From a checkpoint of a small spectrogram enhancement model: 12400 steps.
Rows from block 14 of a small spectrogram enhancement model, named by matrix and row number. Each number is 128 + 32 x the weight over its row's rms, rounded and kept within 0 to 255. All counts start at 0. Numbers have three digits each.
Before each channel's rows are labels from the 100 clips, of 14976, where the channel reaches its highest value: "responds to" is what is common among them. Only what is clearly more common there than usual is listed. The data: notes from a synthesiser with random patches.
# conv: 3x3 conv (model.decb.1.1.conv.weight, 192x192x3x3, each kernel summed), inputs 0-95

responds to: gate; drive; bass register
conv.44:100129099115177136109112141204126088112151121104129138143120080116059137112166115126104090108123142146130117095129152080077157135144128137173157138151148098131097136101123118114143111127122125165123164117113093129181147158069113148130157103130057096158124127105142134150132133114165107080

responds to: triangle
conv.144:090167121122105165036146098119100091088170130166108137088104132120097228097145079126108119115092089137101073101180145131180074101100116133100138084172107130078146148176134128099133119157099173166064121141116120141139140108140130169146104100137186115137140108119141140111118114133136124151

responds to: bass register; square
conv.8:129117134121156150140103103148149149135136087129098139178112167136115112162179119116107159044167174083103108144119152123087042110095078101094057131156061097148133091172130135119115127107127101114155114104154075066184074121155119139060133114208123128138103135092181131124144138114129099153

responds to: inharmonic FM; harmonic FM
conv.146:117114099095127110145190130116155124124167124112157151120122136077091099157124133146153165183100091150118157101079122093143098126129115140122137055062149094128122081219130040109157137124150178108108135052105106115152145075105170179095147109093123145118160105129062093177159112093120118137

responds to: resonance; filter motion: filter wobble; harmonic FM
conv.67:060168182123124078127135117167044133104127163149089159120118093156088113095131103130195100070094097123132136072155086158141131141102155175125116150218099125099153174132105122123110107147109122155056108205113140080072117136087145164167138105134129092153105119144105124113140092153123118110

responds to: triangle
conv.191:149135106184117096153099092108173098114140093149137143141100094151155129105097093141096101103173094106135098108160134116070164123103170146114121026175112213104135124143101122129115079128159134146130134102138160140139070183132154143133113117118121140156153116144033139128174099108190114151

responds to: swell
conv.75:099138122128104117084156130124140141146159139123095136104097100091164147121059215140147147039180107156115077115139115146050076174144161134138119104146112131138068125126125116119179120113159065130155104093145152137146131094087096144185157163166182132181089108140133135141130102094132091095

responds to: drive; pad; bass register
conv.91:136121100098107064092112133104177095086118066114109162131143081089089094086220030064132097081094141126122138144136112099093184125132139132088129177087114131106123111145111110091128137117135043103137183082140149120128106127132069095091133140155154137147145142148148115098115070084113134146

responds to: harmonic FM; inharmonic FM
conv.83:102123071049171063154129150092078114116113118106119096124107140133085089158120161090153092154139127079142066058136137130122152107085055107129170084182133141133090142159117131147110137087099135194153102122124054159142133146113193145137152114076165133158128131067104172130133063129138088115

responds to: pad; noise
conv.86:124123127108128075109125153114146138186126087076103101095127142113104101141134076116063137120162148134084086134120142183141071149111106102151126161089104075110140162172093091128138132151127055162118117073179104114151103127142106109097123156168198148076129107144117085196087147130106119082

responds to: triangle
conv.21:111094105109112109084184127121151097120168111100097111085153093127157174081109156128105136167137144169086106141118141116122128146162038131137124078085127132115121122190116151118169122126104135139110134157160143115164112086134214124038109144122096100091165126165146130135176120136089156140

responds to: pad; noise
conv.134:173153131152087082113099069107101122137131115144162156141155112090116114080142108105105140131059094134188119168185146128103077066111091124160139146162087153080167108152083119168132100130112144139109150084089125112163166139145170147158161143097138127141159096105157148063081187142109093117

responds to: drive; pad; bass register
conv.159:091096153110180083091124126118053187091082126156125110100145106144138133159178086106164115053123152151077096112027091112130193113164105124107134126073052103205113115111129125106127119123109114121051113109151117126202129133130120155110110123140136128137088143119167101158156162125106159129

responds to: noise
conv.154:110163118069133078148118111144133082138101133129193110135180149025157212124118146143041117107180116111091121088114141123109120134090125131143131122071089149123095030149089111122116108174101146093110142098162074102144126094104153129133157094099177127113104108142170128098131143141112096115

responds to: filter wobble; hard sync
conv.52:135128106142132145134099142145197086041109150132140145106101164091115117097143113142058078123119102132102143158089111119137098143105107079115090160098139100102129063110068136117121177099126155095034113164143079112148127072111118135118135091165113116109116100162154096124069137154145107158

responds to: inharmonic FM
conv.38:143173135126115086164130172154095074121133123127133117104152097161111052136125160105153159105114129111093120108127086156175103141111119134077146063220132117161139104136186091111038168133063128142123104120119195130131108129083125118116105108171139147137130139093098116044138174128121116164

responds to: ring modulation
conv.77:103123170164074152100098159130090133093130102092150101118105137127171152092138099113152097157098142067091203150083128132128134125104134146080121171066150110136101068142121070121084103154134055083119143170162142125107100096076141097113097113094083141104108151065100094166083107095114128136

responds to: triangle
conv.34:139164076153106116178133075097163144134104100126143119122064149164086117104135113115150141168128108105110080132088092120056135128142162135135118103176068106111142175144134110136110099139186163146114133103134137113156116131117059194185104107089103128177152094164088119171169130149148105162

responds to: gate; bass register
conv.50:130150070118084139146126139143143109099149163112100176105126123065142064188090172154109064164174090168102083121147173119131113104161124155138147119122139093147098102081090152153092101070163150172162160141091096112118148124104140126134146087177095068162139101133094109122123052115133108126

responds to: pluck; triangle
conv.184:122142152167136142120108109132090113091107175139140116172125129165140156126097146112127140116082094144130174139047104144090103072097114066144132144135099145145109121133053121131114179066128147158100171101135137034090150137158095153146078116118133112155133159184135111114133144143073150108

responds to: narrow pulse; inharmonic FM
conv.19:133126064180110085117095149099073113146141147118151170130129129148135111234164103154101133085136154160149116091000120123145115152137129129087165104148134130073118115112109149116133000154123118146067129116122105124183097114138138133146127117149146108165087094143091148144152113122145061103

responds to: pad; noise
conv.99:123090092088186119082106111126083124111109113117124153105149145158077097080079146162108080100093159109117077132144084103122047123097116100170155137133061084111136081161122127062133188200124177092087148156157101089153157131064136117081079165159120147118112163146134145141130112115117093128

responds to: glide; gate; square
conv.28:130077106088142115117132155105150165103123119095108104109089156132098166177121087107168081100131156100129105055106124130141131125125135140076109154137084094134073163109139116099079121154102178075112133168100134119141113142063102143123098130142154119106142110117093110154136132110120144112

responds to: echo; swell
conv.32:095102154155176175134047098133115104091149117186123114151159124204154101129107105104106130097116095101129172131072147135123103080123135105152167173177073124093098100129110144155109167000133165178088165147095160079122146137169141149145069109119149094141114154143118127102161149136088087161

responds to: pad; noise
conv.0:174156102114142079164148111124143106115119086137114134064165144126092155126142106095067117063091090131123121102106066130114100133179077116129130079142101124168120162139127147151026153145129158170061179154106127126162120134102108160103128119149113104147188132115121167032135140121130191113

responds to: noise; swell
conv.178:096151187145196074148144091140206101150085111141162144156104109125069210170128079119041159082115097153157138064103159143128083204129090123136199074077077118148107096097083113195106124139167101156098150139126122116124149114155110099110130157117095101163123127136134124108103137163099093098

responds to: pluck
conv.107:123069079204117106208104205171166135113145134138150137159192091079096105087114091122110116139168082132111127104155111138096106142080143127140133136149115133086128103152144114091134126146109113114111130146137144082161149155090162183075105133098119125137177103126113142159141091151092100138

responds to: pad; noise; no filter
conv.177:104095099208148135061072068131102128158127134076124082147095103144124134110080122108156137113116164115123096125164149118137104096161177125130141168087184185160151104124083134078203072131153143116175162167127098110168156114135135121130114204148107103138048153128111145099100122108172114142

responds to: noise
conv.117:078082121139123103112087092133174081126160106172138088151176091119147125112213124099122138178104171066144088125108147087088128148152104095130084108057149129130091114146056194078134114128149111123037101128054118142143140124091129159095093220144118104149037098155147135118115107115153101086

responds to: triangle; pitch class: B
conv.127:139072067157144124138134120096145135118175143136117084111196117123103160124159114139115084145117079124070105144106120125091119167102111137151173082163153084118110143164111120113174118148160141123152146125159119128161096105129134176059110080114082133135153141182220135178141130111113158178

responds to: swell
conv.156:160163173084163092123091112143120123197175116107137116145136087150150064062102144114143075087156084133139146124078181123118113140140100077158082102182113134148105110143120089101162146148111099127074088099171130150102037176139095152109088127210188121050134077135094177103195094104136126120

responds to: echo; swell; narrow pulse
conv.174:139100133069124128188098114166087146067159168134107105147098099141069066157109081128128131130141076138120107120122114148097096115106113141184072090118104150125133152181131130118121139064052119149101138150144132078126168141131118165132141062093097092119051097144067132155168122123137106113

responds to: swell
conv.90:160105081111125131136122036165148115110126146133102114153128144090137144111115077105141094124201162161128105131083100167115158187084132108146082079119164120125140148151106096145169111098132101123092102170136081087176089162123122152128106111156124127129169101096123114133138085122077109112

responds to: swell
conv.161:126125229123114128076073132158152154143142119130101124097115113131173132130142083079092175088161078061137069086088182128098172166112106112130113115128100187125179134097091169086139142175142115119081100129123096097106047140139111105114084166102183136053135103076083125150129112118098158076

responds to: bass register; detuned saws
conv.76:095116148182148123086143125255135093112128100107147131066113041138137052172210103123135155133112110115076147121070084100083191114118144137060133171050221108110138067153134119139139111173131196095097093110099120087126141132127107127110119135107153143146175112139140103131049168135136114137

responds to: low-pass; pitch class: G#; triangle
conv.58:077187138130123130129129099114138076109151083129144092100108113172078083095146078129174185180145111110125158150119097125095134149130146114108113114183086138111099149115110162069127126142132136129087109107140070124182135185114122145105135136122109156201126149126023078108119098121155134129

responds to: pluck; noise
conv.114:144140134073096100123158147174149082108110116151109163154090113046109096146092087100149102145110164128067090157124133120164156178182095152092120130129085090149107167148072119129190115172121111144111124163080082127106128145099116127115231114109085163115155098171084112136108023122107107125

responds to: high-pass; noise
conv.188:108085119182073082187118111126112061108088105136119173135168145133070083150147109117120159150184137074159107135056140138124119208101053091154095033143118097121137182114127181148125128145127126133057134068137159120096113130122141111132126141138120139138094091124093130095143066119152074120

responds to: filter wobble; harmonic FM
conv.171:122154116115115105168180144103037154159145153106107089084125150104133082126027160119093102114105099149201064115170140067127110155133139156162101094142154155103101130107106163099171116066114127151112148102064132125122108116169097169164155083136116130053100132109107111163080138129111110101

responds to: triangle; pitch class: A#
conv.70:148104098167137099124145093116157130150120124117110147129145108105152091103132132110111107139123043145102108121089177140085093154160125124125148071180114116080137106154122105106146114114151171151120092122089163137158114129100134153119114122144102139132125124193077154206132123110129119133

responds to: pitch class: F; triangle
conv.137:109106122171151136137129123092154104167113069142162091106146143122104126118107150077139117114039146161118163119092089104116115137137099125102152188112074134119173101166125124114060149151108200119123156109093089072109114110102120189150081109100115125139148164159129143225124154149108127174

responds to: echo; swell
conv.35:132146134124103096140066132120159071131100096132090087113138141113152131169074135128151123135108131105113131103107125216132132146171114112183171106141127113154163160116110139085147109161119112187121111090096111162100148110118121080111102098191090121083083141138114166135094122183172114121

responds to: bass register; filter: no filter; saw
conv.82:141120113087087099187155160222123116109114144133129120128171116117128100173092082110053135174139115096201000120100145145143094092114119099052149128094118156140108167126088080120143135138124121137099150128107119126145150122125124090141115120093144156117065113153164130136035106134163120110

responds to: gate
conv.179:087089150149126076083098142078122115113155090123113113121110141090138118165142102099133166000122107131103089148101152123097104129103081072146106067074116110212083093069099104175001126140162149150068168167110101123107129101141144043082124145120053147126143200095110091119166096150101179112

responds to: pad; drive; noise
conv.182:060081160145150137127189121135169105101161128115116090118120119101125173100089079090124144112187142131074116112062132111122147096094108101125113128058139145152113115117131126126146129150148195128078123110162158128181144077126128136128185147140214131089135150212137125188113088116122183071

responds to: resonance; high-pass; filter wobble
conv.73:143110109124124128199107144204129101101116141111171135115122113118123026131150019156182151112125160113125084101127034066160148118133148121173104124148122142148103145085116105109114105104100123143106098178171140116119141162105140171170178126169105084079126118142160079156135075138132086110

responds to: gate; low-pass
conv.105:113141157100182069161156100105155060123090131099063107124140099093071036095124078158179123127157119137138120087114120109177102151107085056129043094099108132111111108093142121167081077113129118140094131104088098133147133134129153161164160112166137138120107093177184125120144129106108126138

responds to: pad; drive; noise; filter: no filter
conv.138:160142123158123132124161128078158145125156105133120124137141105095091102057149152168056093161095127164175068078129122139100095128093123125159159080177078050138079087208107141080119098127170176098103148101158093160138153155065090158142113101120126127092160105149103115124159152097147128086

responds to: echo; swell; filter motion: filter wobble; noise
conv.71:160130182126144131121147100185079186103124124137162018137105134089132122154138117157138135144153113160105138156142132066145151111149104171140136100075102148107132134165101109104132097045107152138150123153126124115115106180098121199139112180144125074120122095115104143115079130107111102115

responds to: pad; noise; no filter
conv.49:138123068092077090193177128170122100142162141106100124116092157118103139125125112111180136167135147014118118117104114130079119134102060123078086125123107116128143161137134121174127134133101125099055124120130129141168086086103078140158097097133147115087148095112089141003120144156129124101

responds to: swell; bass register
conv.65:105083116114119109130103110179106088137178108127087042075078118102174112165119061124175120105101100122139100154118139149118161157136158048145152115104131147125188142131190108150066131117108083105098041130078152129168108117143187134117044161114121079086095138144118150121118132144100101104

responds to: triangle
conv.125:172052109085150174108117140086116064067138130100103116146160138138100123111087151121143068103097086115119062085129156191177113155083131132148187122160166142141147167189161134085134187112088098141095132123145130131130172115107083085097130092138165095123066139132117130149117114110138115131

responds to: bass register; inharmonic FM
conv.140:142138078142104129149136101105080155130120141106186135096112159137100106182214201091106136089177109115155124080150090129123105147090119123164151091196107117143103126178119205052124124117078105155207043151119141171116120105111110102131170126138158147068127183100109130147159126142113110159

responds to: noise
conv.122:101127092152084113166192113151005106112082086104150103140109133119137110169113098082077122135120110101164080119098111111154115091113143152105140100129120109105142169178097084144117080148152098136102136073171103070125081165126136172133141119089162142080107114090145137102102103122107108173

responds to: pad; noise; drive; filter: no filter
conv.2:117148116158152135094088130117163145115166149100154184154155090163040127100135114202063096118084114174099138134164159114103139044122094105159194146138139150078136136148089109119092119132117167192160020078169133048150153143154125106143141109129123113102090103149134104106146081143129086074

responds to: noise; low-pass
conv.14:105142101161152104122132152106174095097082077111100146132134212133153103079211125178062121108136081147052133113115014151172106123168119120138125105149065131138101086050103196138117105146135078137145184147100114126161136125107144095126129112078107098117087147117119137071125126135065110122

responds to: harmonic FM
conv.16:125153109157098136133116118111137139137132112131144100084137192145089100141163094135134128121131107117123169087146150125113152072066143160116145081146154129139148159149118155091131116074118175126088114200072160149115177127091139096126152070066175114105184136054107129161171134143105139134

responds to: glide
conv.145:150177127157128041003111118117109132122079104103159105113135003115110107107125131118164113071110170063110120122086154118105202135100149111142149138139137140135112096071113094092137064123123122136068148106166119126135151157118105103116126070111123097099129132093146156134118142160127099150

responds to: bass register; saw; oscillator: ring modulation
conv.100:122120141123124142130126117194139145149099132126119112165138175082124029075106132142161169101144131117106124107136156186119136144096144161096143130205143138102105104107110060131116137199159071122085041146123092129125119130179157106108159123158183106111190127127128176151114052102094048166

responds to: gate
conv.101:058134075133133144095132118153141106051128130136161174016133136108082097133016155114171158065124145118100087096057090175100130147139167118104076136147129146167097125086143128097110099132088160107066136158110099136099139152105127183152150157135107114163126134116125095106111127109083128163

responds to: swell
conv.29:102156143183124056175142120083117166148116081070121092109159156141113137138141151151088096070123099087114078149172110101127088126149083074095054110167081075150070106134190148094109090159131114164115102135151108165105058076106158128126070108078149119110121140171153171122139139142154129143

responds to: square; triangle
conv.170:115071086093128188145079071162084110117092079167086132173170051131109069154114110078100034124093098120110131137124163117162155146127065053143137148091112169105088139137111156062078097140072106185106105159132102118125144145139170108121137094086167127159137148125114127058102128111121133181

responds to: low-pass; bass register
conv.22:113173067110155093141101160152117117116126135160147142128116104134207125144157119129134125105131135123121155152155161085124139102134190106093156164044158176113126145138095150137125116147137162065155133069151104142119132141148115137108116122080065179190157109187173116129053110118105088132

responds to: swell
conv.162:044131100121100119101090158147107225161164121120129122101158129106139045113164130106131192130055131128092136129174067105135174135136138096134172138116102108128163082145198130056106060076103146116095128118115095137108116084100142081161088160086009114102135106136105090056125127104149130105

responds to: triangle
conv.152:190118033145109109113116146123170174134093129135101127118173117121129097095099098141154124057155132103146076154109158147114105177154120133137124062184132191125115147184093133129173100070120063110094091129175109131145088145129138150094128152172134131110127111149180137130116106109084142092

responds to: drive; gate; bass register
conv.27:136143118168130154096127103144101103124118108078123087141165107115148182171100112075119108133159099149112177096050144089133128179136148097095130101088060125144144137154100097075182118145125109160169174094148081111080117149137156099122081166123145106113138140145135121119144152139103118103

responds to: harmonic FM
conv.46:113115062095115078134143156093130105094126113129126143102128062159014010085167051062098096122083126090131112092138213125095160112126112170133117118146149118088156075113113138126103073117141156154112136150120112121182124130091140149105110112109182138101139105057121092102104091137140137129

responds to: pluck
conv.55:125164178100132129098124180113143166102135126093156094099145131106125131158078177163207139116121064129138112150151117131125141064128079099158162151153075071137112082131093135065128120153114117126113141122105117121159076126132099184154145070138121081117050102093061124136086112110122113129

responds to: bass register; gate
conv.110:148188136147136157165118055155090141154121098132113126145097176209101149123176123135149139170157172131079107113098165081099130065131104101146123099142099150091056129178101141131174125144101166142148121150130128112146089155115160135063071068129087131164134124116200131118160098144169098179

responds to: noise; pad
conv.80:117170171189128115124109157183039159117113111146149081135104128227146154154170160102164156143138107159135136140133152141122113154117142110141139119090084140140132139119112170104087097109100198173122089121098109160087121009127134168105133145072082127117058154187152124099163153116143127131